Weights of a small image classifier: patch size [2, 2], batches of 256.
Rows from block 6, named by matrix and row number. Each number is 500 + 25 x the weight over its row's rms, rounded and kept within 0 to 999. All counts start at 0. Numbers have three digits each. After the name is the row's rms in percent of the matrix's.
# fc2: token-mixing MLP down (model.blocks.6.mixer.f.fc2.weight, 256x96), inputs 0-95
fc2.7 110:545489472479494507476516468468512512418522497511478484483509524516487481529495525511498533501508521492514478511495430478482525537470507475497500463501525498485506484509509491471535484469500478493527471486514469509521506430488476440446484475494529513513482512509487514503474508519448532489
fc2.8 124:514499460509477480474541515499487492430473500477493497457504488504479499470467509467502479494449512457489477482469475503506490513497521466511466466519516517493510481502507539465538496503502485447494460504501463497489512446460492452436477492469502497492530525475506468506479515530476519483
fc2.9 139:492506485477490434517443483505467525514489481507504507458475430447509502510492512489451500497495465510518471479448506477462512498486470492518474496465496510491483447484531448518473496502495515496448487502476499516440492516515491507510518490483462491455502487531505503493512510471508473510
fc2.10 095:512509455502491515499489533559488505459500489456497514501502526557453519490458477495467539475460506484481484555479480495497517541489510457509485452520505474511538503527486518506556506523499540512542508537507481476547511498470494481502493497475502495497540504528508469495510504531495483475
fc2.11 129:476526486472522494525448484507508531497502461478487515471463439443471505519495493511432481489494482529507491479486480481476490499515456478506491478487477494447503460515548485498506496512497531486444519502465463518452497511500493518512485511492468485460507455510508509463512480487487464502
fc2.12 113:510503488479479520484532466514504491462480454465506485508497508509478459455483511507485481449453522460503477508494482493480479450517496486521498508450493500496494493531464526482498486501506508472520455517500454469511476468472515451447499508449517498494526528463501505521512480485443516466
fc2.13 070:519502507501500483534501547497498520461509435532482488456518485450515465513459484500478486506428499456528500483474477528498519479502534511500480512432483505494516475525500517535514516519502526497498465527518480527484479470494509462497547506491509512483538510493500549506515488505453523503
fc2.14 095:474493513507501483507447504509502494529509483485497501461486449448457516500533491486484523529512545546506513525468463517495513521520470505465498501555519523446485500482516498494520511488471508554460525487468534513465492538495501511524463472496447492470502472510509520478519494537536486489
fc2.15 090:516498480465484485484492470515499532433518452483498494486471466487525491467474487500464511461475482459478477505468479472479506479505480481518500453440531484512497478514487493483517495517494527493511456500494441489492498456466499445473515500445500513456504519531514508485503531516469498499
fc2.16 091:471452544475521496499464501522451492515481450475497478500427474488481483441526485487450538468484502504458508500510501525517519491514506502510449499481484468482518516471531517533476494483485514490501513485465503459476490528503543513515504468498473499460481461524478511480498487490487497471
fc2.17 088:482465513456486529487503518442468515464552471504493490525455524522478486520498491473481516517489530514406460513509466540539463502498480513487479495512490484505496498501532534495563490477494471520530492526517500531533500498478515497480491449491504499485533516504515521522504488501491483485
fc2.18 108:491460497501491465477433509485483486525528480482496460513450490477514497471508473501474536508519474493446492523468507485502512493507534493505463492502477482465509501475499445510465511497467509523491524485472512509506518518484504537528511454475479485445486461524472458463493491492545455523
fc2.19 098:492506487502501568489521511488517491484490522465519481480513519532476462499456526536493485490484505536466439512538535524500468508499461489520445511512462472482540512517526515461518476496492441473505509512473468515509504493455508484503456478473461523462508516484502461496523491496507484504
fc2.20 102:539497472509469528499497475526516490462490488475448450488531497525466461478463512511533478477475476540480464517501446478504517499507476460499497483472503511438501518485515498488509475468510455508511515513477448485487541480464500474462503474502485490459531502479506457497504481534514494500
fc2.21 089:485497489479475495548474480496545515485484506492505450482456483503521485497463476513461510521496488499481466483474483518529490452504478481522446480501478539431506481464482508489494485473462466493491521512481478528476541515495513503509462476496502513467503464506541453464525491503539463499
fc2.22 090:481498490500503514477486503480491470469462502504495494472487445484482530469489530458493483543472502499473457480479491495529503514484484449470494507536480526472458497476501488470510495479462466483456523495482505471443537484496470506476427495515481479460504471488500464489480502549484487491
fc2.23 079:486483444490463520497504547515508492486475470479481460482458513526516492511474466465492475515516500480485467491452494519476463462465485455524515469505507531480516499458494543474475495507486491475515549504515468520498544515503504518478519484551539504477555488515505497494458462500487492499
fc2.24 119:519490492490504481483520448474499504444490475514483507493455471491508486490475517493510474480517512493519512454464487460480503496473471455519502507472515475529470502470473473482434475495478513472509467504469439457472500446486490481467472478455475498479503519493494496519476499506464475534
fc2.25 086:467457485478494480515492508547509444502474474512484525534469511521459515512534454458452500525528532482501507518459480492548481493434506462471508500539534517474499515528480513512495517504467508524536507487479482493521499490471542529469524521486497472494523496519482529504472516520484494482
fc2.26 083:502494462498497484490494520532460434470489511502492503506477519519475522511486476483505474545493495501499455504446484477526469500442493472479498465528468485493474514533476508504501486501504497487523525497474521524509529515488484537460446499465527534532528500501472497479443520561487489471
fc2.27 093:497451500462516446490500527475497462465547452541441483512457519508491496510550487483497532499510500447522489510451511514491525521480504505516510488539486507498445502506476519514501500503503518491524514486533494484525473503493519502474492524495546509539498505520439531493469487490460505493
fc2.28 086:497471527465507489494464503474481476486519475478452476488477503499436494504570484502466498479483486502503512499492477498484507479490440515463482480493457462435453515493480500505512478521475489518516539514542511471505512519492540514472467489497518516531479483498452519484500473518488474463
fc2.29 083:531521516471511466487507470429497522479524481502463510536491493508431476515516458450492524472489519495495509509446461516503498529505499496502516511529491493477429519469497510490508470497496477542514523528500465491503492489525510496481459513472465458485475507530471487500460533525504488500
fc2.30 107:457452505503530491419499531458571482475491474495469497490489524511455447504506504487485486482495515465486511507520482526501508482546517489496486513512497475479478504473436514490498502503527487524512479516457467516521474464517539479473494456509509509522492515462476483517485525490490495506
fc2.31 071:498531524493519460471496500499480485485453511500503496518504503507476492467461513465476535477447556485466468501503478473528501530528491457531434513489471447500511489541501525498482479499505509525510493526487504475498523455483482485496503441504483499510528523508504460540457515537483475486
fc2.32 123:452513521488551514517475533472493477468487464463466468516443546536485490488507472490466488470480488492497516516535524513554504509495485484508443507544483449487498523493519532544514478464471505473544502489498497463528505499475527520502489514502501485521497486502516487469453491509486487486
fc2.33 089:490483516474472518473511472488437486495501488473520477502486469493454455503454505515495484496450487500445504487504490507538463455490486471515450509497472484477530486494516507500506529506508492479488484503450521505453483496466501472490464484422461518446504521484518494513504502476514499489
fc2.34 105:510474509468529542486489490480493491531553487485451479494473512526472461507488518517506492495540488574456490522495491460499534515470455476484507486493511450497524502506535457486525491503481509532515531492471481502484482518487512476515473468479471519446445486482504504486480486464482489513
fc2.35 087:497511475479530488489485493484510490516531504492467481470469507514504459514459495493498523512524482531438486503497510489511481515474477451518494489521474439486490494468501494474497490499488467516524567508490497486486518528495498498531454454504445460457467475534514468453484530482518471531
fc2.36 077:497495456494505553475479472505521497521526466482502428500496528523455472479483467517481469510507527521491484480537491493505468485470455476480502497520470469459495543487496494493506463502499456521499515524447464495494482510483502485519442472501444504460498493524524515481529488503505487527
fc2.37 092:526503475489510522532456466504532490521491519495509463485512493521480480517480491497475471500518501543478495445467477507497507443499455458489500472484474511484484469470466494517506482472465454511501571491479473510483529525489458497538470476522501516463485465508516450489504513523518469512
fc2.38 088:491460459466464490510483465525533509470472497528500495471472491493503475483476455479456536515547501493505512502476452490459491484489494453522522507488505537457504511466473483463496498488453479508497524521518464498503532492509489488478492474508507507464479456564526486471488503507445489492
fc2.39 116:459469473508503498540488471491487479514443512547528485469485520540487513501486440464481488527542496511483499469476451459484457504468483462496517483505493541476470501445495481482467516454458488514514535507496493517478517537514501515527489471514523490484497490521506481486490475541508487497
fc2.40 086:468465504482471486520523466541492509475432463547527496493449495513508458512474457475438472489498534457496503490455439465488484478489522458518517482474497525471504506470481489498452513504484515470501491520494475491487493491479509515503512509508513495478509483529510498502477514481449512494
fc2.41 092:458506475491487467535479506537462437509452494497505504490485526507461519495495457465487493518490521504498507489465478467504497540437500458451487486536512504456470517489520504521484460476459472488465537474494535486482500525496478533512511500492503494496516476507499520498451528527517479468
fc2.42 073:442508458510496512501476530543471479518454487500479477461469530527508438510514522462473502516525502511499504507454502479490514474422478465514471529494511490490496531522482499512516494470511486461472506510528519510474490471510484511506503490498502534491520477475478509492434512465480509461
fc2.43 099:473506465525478480492457545529499482520500494507460499477477527517503499525508516490495476495491489478498514498450494450505536464474508484473481503503472478438444522512470532515483478485481507512520538500464508478522522534513463514530533481486508510499519472514456531473460532478549475472
fc2.44 091:476475467525491446510468530495496499540528483521487515468470500504516525508520486469496512517480474460496465500448526460509500531492506490487486488545471522453464474476481501500505499496430520463495523481512539483480517535530472507509457511501523490503520482563492483456492486504500468516
fc2.45 096:524499517506528469442513548486473520520513462524467494478498501483483486525526492514501516500493450476517508451496502570515514498485490521473520494512503526505431474515478552485526467497501500506493526447532519457493470482534503509491472514558536487532497503485489521494482522513483499522
fc2.46 092:466505521489497478477545499434496481497505469530467504467473493459427467524502499515511507494468501495505517524487497523515476467507499531481466489481485467480438518501449493504521494460469477501516522472546537498492452520501497480480447497502479509513467492469494502487477520476482474500
fc2.47 082:510505477516518432477453540473519519516530450485470512513487484465506550491521514499496487488504481496464504488486515498564553530525480473497512486514505483491428489468527485516489497500494530527512546502493472466480511503523512515513503510516475496482515462520492501463467519518519455531
fc2.48 086:480466532486461487479449553483503520519553505474464473506482492480483474485522500509480491527510480516469510540512503495503548514534484511474495482509535489473512446500517472514523536481483537511473514499450522504496504514506509487502479455505451510479487455518501508448504495497542507441
fc2.49 106:493451529498487532433498504476538471496484465475480468490486548518493458472445496474495505487476519493478466545531498492473491496519542488532458488468522471476509519509477493507490498469515482481516495501442484492533500479482497480489491442504450468503490494483481471489462487498482516502
fc2.50 117:490465497495483506480469518482473478508561513480454485452479499501489474527463511540539527503524459552476482511513507478499525470469455487498475495498538471508493475479496489520506494462474485508492531490453507511475506540464489468518479465489472543479464500466509483475486476463484502471
fc2.51 122:497480512495502538503458486497514500526571504488464452455485502513478504516470505556509507467521500544480490534533466447488517469501461492485482473501544473496501510468489460490512494468483491535521534490447478512482503533475507460523503469492479533491473488486523503474507466496478496490
fc2.52 100:504495495494522513524461485482518508526554499474495466459504477494457485503480527527504507467515504558469496513511476467467509464479466471466508468465514491491447520477477461516514499487480471529496520481489503480441454525497463474518480480487468519476466477479523503472495524492451479510
fc2.53 085:475475487508516488552486506484513469537522510506533488477482499494490516474478485503479519489543528523467514524464486483481499552476496463458501475512483503527486494452493462513493485502447480519498565474531515503459500555494463504554479458486480485468488471497512463490514513492502467521
fc2.54 099:479521502511534508576505445514518499541463482526530469481507478512463490515461479482479522500502523520507528489501444491466502507476483472468528491505504531509499509459501464482467483462496493545496535512509490469459490554516498537517506514520500465474491469524524482494502515537509464507
fc2.55 108:457494500511520487554457471532524494522455494515514501482489481498513485481484493473457472485514505519499493467476479472480510495488496467502514507489505512462484499465492502501456483487474516535489549500477503460468512543510492527529526504550521453470483462530489501471467544538532446517
fc2.56 123:466481480520501473540462506555484476537438476530504500479514504515491475504478469467468467503494518520508527466496463486468493501468488476466507476491524535486473526468503488504455502479497495531481533481487516488473501553523479515532530505559514456462499481503485501494506532541524503498
fc2.57 100:455511504518501461515466509531460486544470502485526509482459485479514481544478473475476483533500475491499491483471510445546482509469475471489492467459483508502488540492503509546458529450477506484470502486492533485450498540498487525528525521517504496476503468498507519469481533497535484482
fc2.58 114:447478499518521466515468523511453472541467505501497481486493508520541488471521497478491478523475492472457489481488520484558491467483499491481468505500459509470469528493465527527457497488481498499513516490502552493477481553486480522554522484514490486476528478498498525484490529483568492490
fc2.59 094:448477483530503475452477525496475477536501499509476521458504500494495534487545528504514463524501498494487469479469537494509525462456490492464489522499454527466477509494471518502460501518482499488495528504510561515470482554496488504503496473503471497483531472515472554472494501465522474461
fc2.60 127:454475496517499478470473516464490474549499531506466488470503520496531540508523508507536495536495479477484473485473540494505507474478477533465473522498443484475465495488448497516465498494486490476501550478531568513471512537510485531528489481495506529509510473489465510479483485489526458498
fc2.61 104:485470489556492472497522509478486485525504502521499502468514504491505556489554485510519502495470499448480461478479553476482502474501475514455448492488443501477455498470452486495477476508490505447513549484527536497495515534506493541514477469485478486497531498507467491495487493527505480498
fc2.62 086:451497503532505476491495535439494526546502515542499501459496497477468508511533480512510506509492463454504469504516542544501522500556486513475493500482463516482452506457445497474513511511500474456510518469547512516496490513518518487476434506475495517507507497494519500465514478519513477503
fc2.63 111:551513475444459521497446501489531526504487467498449495511497522509516452513456470489476532473521500540506483510500481475467525468508533481497508476469502446485526510497472518517477496503489498541506508489452433474524521470494495514468516513482514485495466474485514515499466490492482497530
fc2.64 099:531481486472454498487504471509508550470526473532492515476477496492549514528486446502500511522517463509508514503501500459489492485482519477515522472455528496489530485496508482491496522450449528511475493487435458522493522503495464508504491503473484524464462487560544526479477500522503517523
fc2.65 106:483464493481475519479495527506487486497560492502473487454474475461509461502507491501502576518527482521495474527506504482485504499464517511483515488478519513511551501480494458509544528453485496511448510465464537509476483526471474463484496472486460509468464476483512523479476494464494516480
fc2.66 115:491452509517489503496473504514508507514519463506457478454481493470494494529511501523491537491517453561505446524494457473503560467467472492476538489464533487500505491488493467489540516472501525496462503489460481500485517505471487474505508480491468518477486480511503545466474467500456508467
fc2.67 108:504496520503501523511480470490506495508546484498473502456497489501475484502512506520474503469540467566488458525497473460501509491476462488498506471455535477501488516507504457527536497472458545520507540498484490485472503545497505483528511478514456536473475487530514555480482492489436503494
fc2.68 112:511491506520516501522475490513512519506539488489464492470498483474502534505511509535481538448511465542494473538460493471461551511496489497489515476459529475490468512497491457533549488478446528503496532498475476475462463553509488504521498481524476502477498488536494540467499514497456483501
fc2.69 104:514486520517530488529494470483529503545547483502483480497497475476498511494517501533502529448503486520504472509474502491479531529522486507455492484462499477512469515495487457553511479507459515518508550468499495481463459562515489500564487481486460487474496478520498522483510513510459460535
fc2.70 096:500489497513474463540485472518505521533502470503481468500473465483469523473473507496497507467491500507509521516466480463484551525506507500489493474468511497487477505488485446507483466501473523504499550468490492490476517551538468472548496483493464453467493483534483511461511521543515445538
fc2.71 106:474524508501491474550460479546490534543468499513502501488488459466494494481461525493460508494490511516528517481483504478479538490498513488502479504494490534470500505500500491504465481509485522518462513492478512484459492529561482514554526501520490449466499470543513490468514536519551473549
fc2.72 094:480518500482469486527451489575486535539485489485506518501448461488501494479436488490472491481509500522506502467498488478500481508482496509520493496491510510486498510517496503508463495488478517542468535498477518485464507544532503503536505516532494444469466474527492482497521553502545467549
fc2.73 100:482498493502484456518452509529480506553498471473516494464470462470534488501491502488456547532485473521478476479501494471518510479499493507508481480486486514482512516478491475503446527485493512533479512520474536509458495539489507512568534483525458475457502468515484525471520509520534463503
fc2.74 107:462500497514506461503441518481492516547522480457502468469474461482531480474519477503470503483476467484454473452495534501507503476517482506515493492506461498442490510469511515472471502498488492518488518469483539510453503531502504502552513479533477488467503464482500509473522516498558489529
fc2.75 111:474485476501522466491463527461498496559530487485504486462472477493540525462525518498463505494487491477461449465478549497523511487510485514525475489503469492456477505481506491501477503520461528466501536481500557507456512537491508537544505491488491517484510481515489526468509486494507454535
fc2.76 105:497474478506522458494472524482481514550490477508495487465466469479526551478529451504491539521500489470488443470477527497501551521506488520497486485510465513477503470455499470518492524502485540466505518482532552529461511522508494540528505479478508526467512502531511519485520458484483483519
fc2.77 117:474493498516516467493480495471495513543518493534501471464463482477461531488535463503491514497489483466486440490478523487513490490505448479493517484493466517489459495457441465506476498520493507468524511484499524527467493510484532539502462462439478501492515497511525497482532446494483467489
fc2.78 113:451483508527484462498500531456481509563477507523507487476497476451487545521512465494510489509473490484480470507472527543492510527531467469485486494508480525496471457485478522455500537515493515475496503504531538515495516540534494516514439479487486503527531490500524504477514459503528481455
fc2.79 091:474476509485479474478464544444502516530480460524517518515468485453527521510518451485439518491507469497515456507470566507496535504516522518514500521484467493477492478499494475539476522513504548483476511503501502491500482517531514540507508491467488506490504473512489495482504493437522450492
fc2.80 110:549467517490453502447492540496488507435492526484470491470508486483516483516505494483524507517521481519507443505500480512465525502499532507477520450479493503490516511507529486508519523455477476479454485475482488495474512462497472473462478466529464478467466475502488520479473509488490533451
fc2.81 099:482469494508474501483479543509493522460481471506476472437481473463504494538536474497467560526524503499516494513483480503490558473476492482451513456483530532483536478472489495512507527480492500493443488479476486523474494500480498501488511477501476518481459476523510547471474519503477536506
fc2.82 104:499463495513508495496471516498526519499497464518495476412508477473508509535532484516480574502535475520523496488484477486480565499494481492477538467510517500468499508474515469528504517469509557494462507497480474496472526520487483538507489484514483522497476477533508552478486504533503530486
fc2.83 101:507464532491512478492488493505530508474483468521516500431513473465522485526505489493459527458525464505506478529421486458480538524491516489479535480478493475456513505512507478517520531481477564493473500514493469502463486519512489521488472484545497499496486479538506543481491516494478488511
fc2.84 107:509482521478500476514493475498531531480494489500504509485493477466534504516521509511478543456537462534507481552441510461477514555511496506504523490489492476444486502529512472542543538524501538506492508512510490471475467542524487525488496490512496506506497488557496562490469500488474469514
fc2.85 095:503482524508500463501483467482508516527494517500485520501511459478508512499499507519505514475539474508505469542443500448472518526513507525488523513470510472442483500547502479507535508517513549505488524505508495488473488549524469509518478484497478504482500484550489583490495525491500453556
fc2.86 102:489501547459472472530491447489517511539477497493491515512480457450511506474505507517493490469527477512514486497482461443497500517520517541501503515470496471460467506541511484524506494507486537497470524501506516475463470548519463533502490501510474479474494458549486539496509486480497445524
fc2.87 104:502507537454460474509459477494513523531486504478468516513462464441530508480481551521497489494525497499505487486501484482513484491533494532539447516466510499474479462533503489523473484500459519497464492502495505477466524530548470485505482503480459481466472470539494528492529491507500470540
fc2.88 112:490524551470473476485496496527500515526496476459458495515466464452550489477453555533501517491491505490488486508516493487483507469529509543527477521487487493481510496522498474504462487474485530522458515505492518494463528549536470501530512516511464484477465468530485469491546488490516468508
fc2.89 102:503497525475479481514492498502517535543499477468514492474464455451524514470479536527464546503496508507479486498513514499485524476527511536522461530484487524482526490494510493479455498495470519495465517521491526511462494541562473506544469509517473496480472455519501460486546510464483466501
fc2.90 103:498504522472524480528460528474511522523471472478511499457462456477534518474488476526460491500501501504474510481510534496496485498536517532515486496498460499497514463458517502476463520498454536486459504496450500524460512537526490515559472497522502502476462469495527481481548500489485477534
fc2.91 103:533507505496527480514475540475522516511478495486534510475472453472507495458490507519467490502526492498460497468498530538511489507543503507539490472514471533501519454470542494504481527496463523496472530494475497541470515542504493540554489493512508543450459484509536481465532519506485482509
fc2.92 105:524483502471504467503486504490485505523494454495509497476456463479507513461515478492477527491532490486473467448481523532501472517543485488542473458522484504487502454459524486532496524494452535525475523497491508517462509545500480544525504486488521526440481482550526482501537511487504492504
fc2.93 111:481506502508495463515478532480444513522475474524512480495474459481473531499501470508473543519500485487479455465484505550520482526498460474508485446507493515498495451478513468518507530490489511527491501493524531539464507537471490529489466473460497546461501487501533511472541492508534502469
fc2.94 109:491507484511487480516501516463471493531489494522545488477485468471469514519488450515495532510484494501487495482476510516507469541473441434525491458487483513522478444495518475490513528512498516485480479516521510531468503527500469524502430482468494550463510493514511526468530473510537495485
fc2.95 098:467517486532509488499530520480471497526473472511522504458495481454454523512493479498482491495441491482517486510473547513475486537491502498473444474488454500518493451500509471498514526511499487448448503467552522479477447511509474504493435502478462504508503481486487498476489511488502501500
fc2.96 093:514488503487474479503493518503500547493491511517509473452523464466492478548478474523493500500495501521510499493496484495473496499513512488494493459455484510465495517459488492510420483443491477495462484480494490514449487493498438452474465461503472501464491459533533513468499523497535481498
fc2.97 103:507485486505502492487493528503520525520475501556502462435498493466475489546534476504473531525540536487525515512488490485472496467472506469454508474491491534472501503463491483471514526488521531479463500467515484493482486506543495485510474477536493496504444469546523550459487514499530508517
fc2.98 107:499487477476499481491483537515536534497498496551518510442490485461489510541510474483477517501527462528533519490458507497462497482480523490467527471496467517480510450493513489463500542526511549495472520465500456492485500500524474521511496480533501493508452459510476565467481506504511514505
fc2.99 110:525477506466482474491485505513545531513484494529509510466477464466494474514514515471501504505528464502523508532445495493451477500499522513490526491492473493468503468522503472456489558531509563525471506490503473500496523510501499518505452484533509493503479478540458562481499493536548501516
fc2.100 101:496487549473457488506491463512521494499504533542520527471496479476515485534499487491503483503535494553518464521441461469480461524502534506499531496475505499477500484524512477460547556514489565519470504480503486496482500521497501511492461485524505520491470472505489549481505493503549483526
fc2.101 099:512510536482439460467481464504502497536489557525515541509490465478543505518527507505513473512516478503518468511456473459509460477524505541517533498448489500476479467542512486457523521496461519522485535517497508501477519516504487509516477493493497509476500478512474545474530492505542474507
fc2.102 111:484506567481464475486499447508512507525484506513510528522513475480545506502487547543490491503545466505527498505499477440519489453504494546507552514476521478493484459561501490475487519502468545496466486518518518481491495501510475494517474495493485523477484489548494526482508491484518473465
fc2.103 102:489528523487495468500486461517528543523458543494521534517488457471563529513492545545509510506548458501526500487510490455504518459517496540534517489468505526484501472541508475475474508495478524472467487511493502500477532488525458528531493524490462512479477484521519512490525500482517489479
fc2.104 113:504507530514470488491508485496539530499493524470505526509491478470516535498479536554535549518515476462512471511531518481465513475539467556521487488453484484529503464517491472490451493492486519480468500532503493498482520528519457507527467507468487518490482487536497461503554518472485477478
fc2.105 118:508522514523484491502499520476545538507496535498519514502493478457513552484508541540498524502534465492510479498531522517477506469543483539487480494437488505518507476480464484474462493518477524474458496528491487520480521530547453523538468528483474509492508472523520463474537497487479478484
fc2.106 106:510494512511494486529483532464538536519494547485529555492481475474505519493485496525497484478532483511494506488522533527477488505575494541490472492464492520535492482466501493499468498507473532465473517522497498538488525518531472516532467498483486500492470468534521440480545517491463470489
fc2.107 103:501512506504497492514480519479502542494465525507498528485513469478497499494514524496498470490553474499486537447502526515487520514556501501483458500505492517496510455472550509524475508474479512496469512468468455531478498504550488529505487521511500539459459453529548470473528553507504482483
fc2.108 112:534497487474507498513474501492493530482482498518505534488503473498482483501514487501481492502560453499481512434496529532497477530539484477476509492495490519509513459476549498505497542493467530520471507451496472531475483504519466514521473497511512549451473461522555505492534552472489500479
fc2.109 109:512514499474510498523482502493491517493489466532513515483488461484465512504499485504494542508501466475483493463504506525513484523512464460498493470529493545506518460486535484538505538478490553509472479491508490517474491542534451500519460500505496555444492481535565508489515534492530511451
fc2.110 099:509532486500469498540496505494471512506471481525503530499508465483451510512480475496504521494517489499485493472490500505507488497489463448464509474496465540508499462517501492531496532472480521496472511481536514504470500535528436511530447479490494528449481482507529505475497540454544499431
fc2.111 076:491516506470545491484484503497475492554471468522509495482507473471426489507482475508470479495495488519503458455473478537519465522484503451479509512460476497487465457528496541505501496494505486492475496492491522452470469515530456497494441513498483497503515467480532533497486496452495508476
fc2.112 079:478495493484479515512500528524479503516483510523492522472518500494457469482509509523465550532521539514509462551488495524479508507483545496445513524503504546497552512496500478510530556509521488464458485446522536516488468480536486460475474487472466507486462500508502532510484496465483486491
fc2.113 100:528501473494485488505494520523500539517508496533495524449528493481442508522491477504469535493504499511538488495488494494450470501478509502443499467495486558476475471470509497501481526490507492523465537463528495505493492532542463516535478494540506469509448462532487536456503502474503467506
fc2.114 107:517503481466491458490473528511538537518529518552520504460536494473466492515476512499483497512494465532548494510464500493443481514494548496473498470467465532479484479491489489486494519519491508508475530493508481526497489533553440478524466499544510487514456476519497493471508523506512474527
fc2.115 106:513501481490488460495480501509518499532512532550509511475515485484461480520486529467515509515533516510527508509447473505417499523481555517476488478488498505476515478501496491474491568505495515541481511491530483522496494521521459468525463502543528475512476470521480495472528530491515468528
fc2.116 103:521494524479453485497472464512504505517529543559513540503512483488486470556467492477512534535508509489536509524450490500483520545510545527503498482496489512483532470536518492506527580491512533536484506491520504525504518521502472512510480516490505490488447483520476513490516531502542491480
fc2.117 108:513470526493433485471474481531491513528502526513515552519516490482525503554475504502503498543534487521514481509458499473518517492492519553524517475486534495508531465544524484487531564492494551514492513525504516524501556514507482512513508516466499531496492512521465540498530517520508510478
fc2.118 129:520485507525474484466494499522518499498519506507497512523526482488526511534465491546498514558509463523522477527482487471518549482492490556518529446472521482531524466555486494498502542490507524525483512522497526531497537507488471484526512499473471567485477512501477520478526534516518509467
fc2.119 111:515496522509473490498484487505514516500464529490500510521531491491540524506498490575514509521525470506525517509501487464525537484494472541533527444488487503545519471535490495482485539518504542502483506542511506514505573528512468506519528506484479560509497524509495517486530506557521507468
fc2.120 103:495525504531482477496507489500556520492493483516512525491506484478493571515472481558509521521504496493492519522528482507508505473535465521492479456499492470492491467475474496517465503500503516543500513499515482522500562546515478504495513470474486559488522513553513497489549507548539487462
fc2.121 116:502550500534468491493494494469551548494502511532534526499524484479500582530488491552513504505473459494533479507536516516516489455539490541490491476478480503513495478473470492517488504534481524520496503508491490493494535513548479539497515533483489527500536501520541489513541507530504488471
fc2.122 108:538524502515462501521500502476553548493505525529497526487534484480511552522474468533509500464489472501523521495519513511485508467588496529488507469481499501515493486465489493504488501516491522487487505509481455505491560528536479551507464520488489517512519502530559480499526522517523484500
fc2.123 100:510518506504486501556468544503487564517459514517485544490519484484502517533460499510498504507488469513516489454515514526506534488544519497500483515510486519488510461472550541507496505482503512494467507501456449531487521488538492502518488537517497520488511481538587478477512512509519490517
fc2.124 101:499528500488510499541464494498481553487500503531490558507488474490509483529520505525531482496498460511516508459504525486489509506505503465503506492475497512476526460493532512506505537464501541527473510488464433500489488504535476497481478538508522550474491469528567510490498560482541517489
fc2.125 105:488530461482501513546475516512478532477478467504477541495500475485511476528488515530509513485470465522488459486503525481515492507485482462492480492507448514469551464498555499506515516449485517478468483488494459515482485498506469500491478525488483540454508472509547522477501536458536502463
fc2.126 093:476521491497502519528481536526476524529464494510495536497522479498478465521472507538514479487490496522485465469508522501496520505471480453512449492482459502473527454502548505520501498464483504498474494498517513515489496526543453493527455491507473538429488476510518526456510536486549509509
fc2.127 098:457530484496494488505484587508448468521499467479484490490501488478454512518508505509500509502481508483495454479478507538529500496471442471461495503472457510498476457522510548530477484484464474477487494475523514526485463503509468520505460506491492516504495445477506529459505488500497506482
fc2.128 076:521500471475500469493466513519466516524547525487546499476513506481473517514454506515466515504507457489502435518462525488506479512483487485462495459500508519462499491485511491471490496495464476489488532460529485503493451511482458465488453508524512508519475460531500477446503487487477452521
fc2.129 091:527512471515473468513495515531526510511554517531522489476514503490489514488483495516489533497486466501549490511491516510452448518505544526455497474473530546502494467463502494485486473486458476514490544461536517489500480536538468479507479518545514474511491467541476503482516504481472457516
fc2.130 103:506504459524484469490474500523516488497553530544514476497530502481491526485452502486490509526451502483557475514470515504449498507507553523468490475455510542490514474479484498469474479490456492499484510482514493510507475485524464469494497519532533492524504467521481450497536530517481456511
fc2.131 103:509503472515491469517474467524519476469540517542495478485487501495499507511469514507519506547489503488561516508480486498456499493486546528475484464477549541492540459486481475470487483469459493532493537453536495531517510513507491463498479506532531510499473479543495467503527522491515462524
fc2.132 095:495497493526498494539498490545492466512502504535484500513493500494499490531469490485542515571484486497570467490475506500471530533480560550469462500528498536486558460507539490510491512447468484506497530480520520533509548511468494514511492512496517504505479507501485494498531485523527506492
fc2.133 111:493482487518471485529479519528502485498476497545473488534511506494500454541470513507484509557517506477533501511477513480492553500499551538501479456505513526494576471516511478532512527454484493477502529462516520534518559502498484487523480504447505508497462488498479490474533513509495510493
fc2.134 103:521461479513501490489473505521483515483494468524468490508520495512484443539513462528467521550506488495511494507486487466520529454510490530465497458486486495504532483522478493510499531468475519490515544458482506556506540479497501504515492489450488533510454482513508484437528463533514498468
fc2.135 097:524476472535488477490461510491481540483478497517469467508531493497477464546504454533482498534534505522511516528495482488514506469501475521476508450468461520481488506519474504494467515479498494496515533443506509548500536497481499504497499502469505560519456454481519497441508504510487473460
fc2.136 097:497511482520499494480485487501505499490529494521482485486485494511481515531511433534490520496485484484536504506513500487513485449480457535435502445469470500478493518496458509515494510489465503524521542431493464536505517517459503535477524478481513549513485457505502494457542482493514470491
fc2.137 112:526553481508457502488499475470511543516520481553492500488526501505476530562492443522505490497461487493519480496524500486519459469505521528467488459492448516482510492475461480518486485495477503518525561466481470504504528519505482548491506518479488516502508481504531506463516459528519472490
fc2.138 114:531537511521488521485500499494502536532524468554467499486506506501470541569470452540502515496484494505546481487537488497515494452544513508479486459484477514499504524480468501500493490500523506525503539488462470513498523534537497533522529529546523526513495488512554502471503483518516475506
fc2.139 102:496521499526457499496483531520485527547445488529468511499493512493509503572478492525506483518466472533531476466547488473516502473522525488477491494498491505494514473496507490471490498480498536494500529503453440494506532494518498524505489562546508496491500493501532488461500449524550476516
fc2.140 106:506553491531487514544490494519484489514432452497487500513493492487531487545484515522520467493466486529514491477519510478525524511482478470521492501475497477503518466501558488479495487470514511467476495517435461476485514481526487526506474572494494530482500474478534517454490491484529491484
fc2.141 109:489524499513488522527494510519477508510442452493466493502473494500537473537458527516493502497457467527501441486519518482517534532492490467540494512467469494482533485513591493496509504461501508475489516530458495503495521501504498515516465549512509517476514474481543500456492496489515494504
fc2.142 092:469526487486490519543458549531491486530471472487482511495481486512536470503452513543503483471487474534498466472509521498534494510456487475532480506507463496476523488514569495477480491485475469466486528504482504518489530517531490488505479541530509514460503469501481531441507476499517539513
fc2.143 083:457523459503494524533466534535496491503485469493469528484480483491466517476520498500509469466491484517515449474513544488492506549467474493483472502507439503483519492511547481495487507472487469442497483484520510507476523518515495459505492470525493491460471464499493538444524468499486506467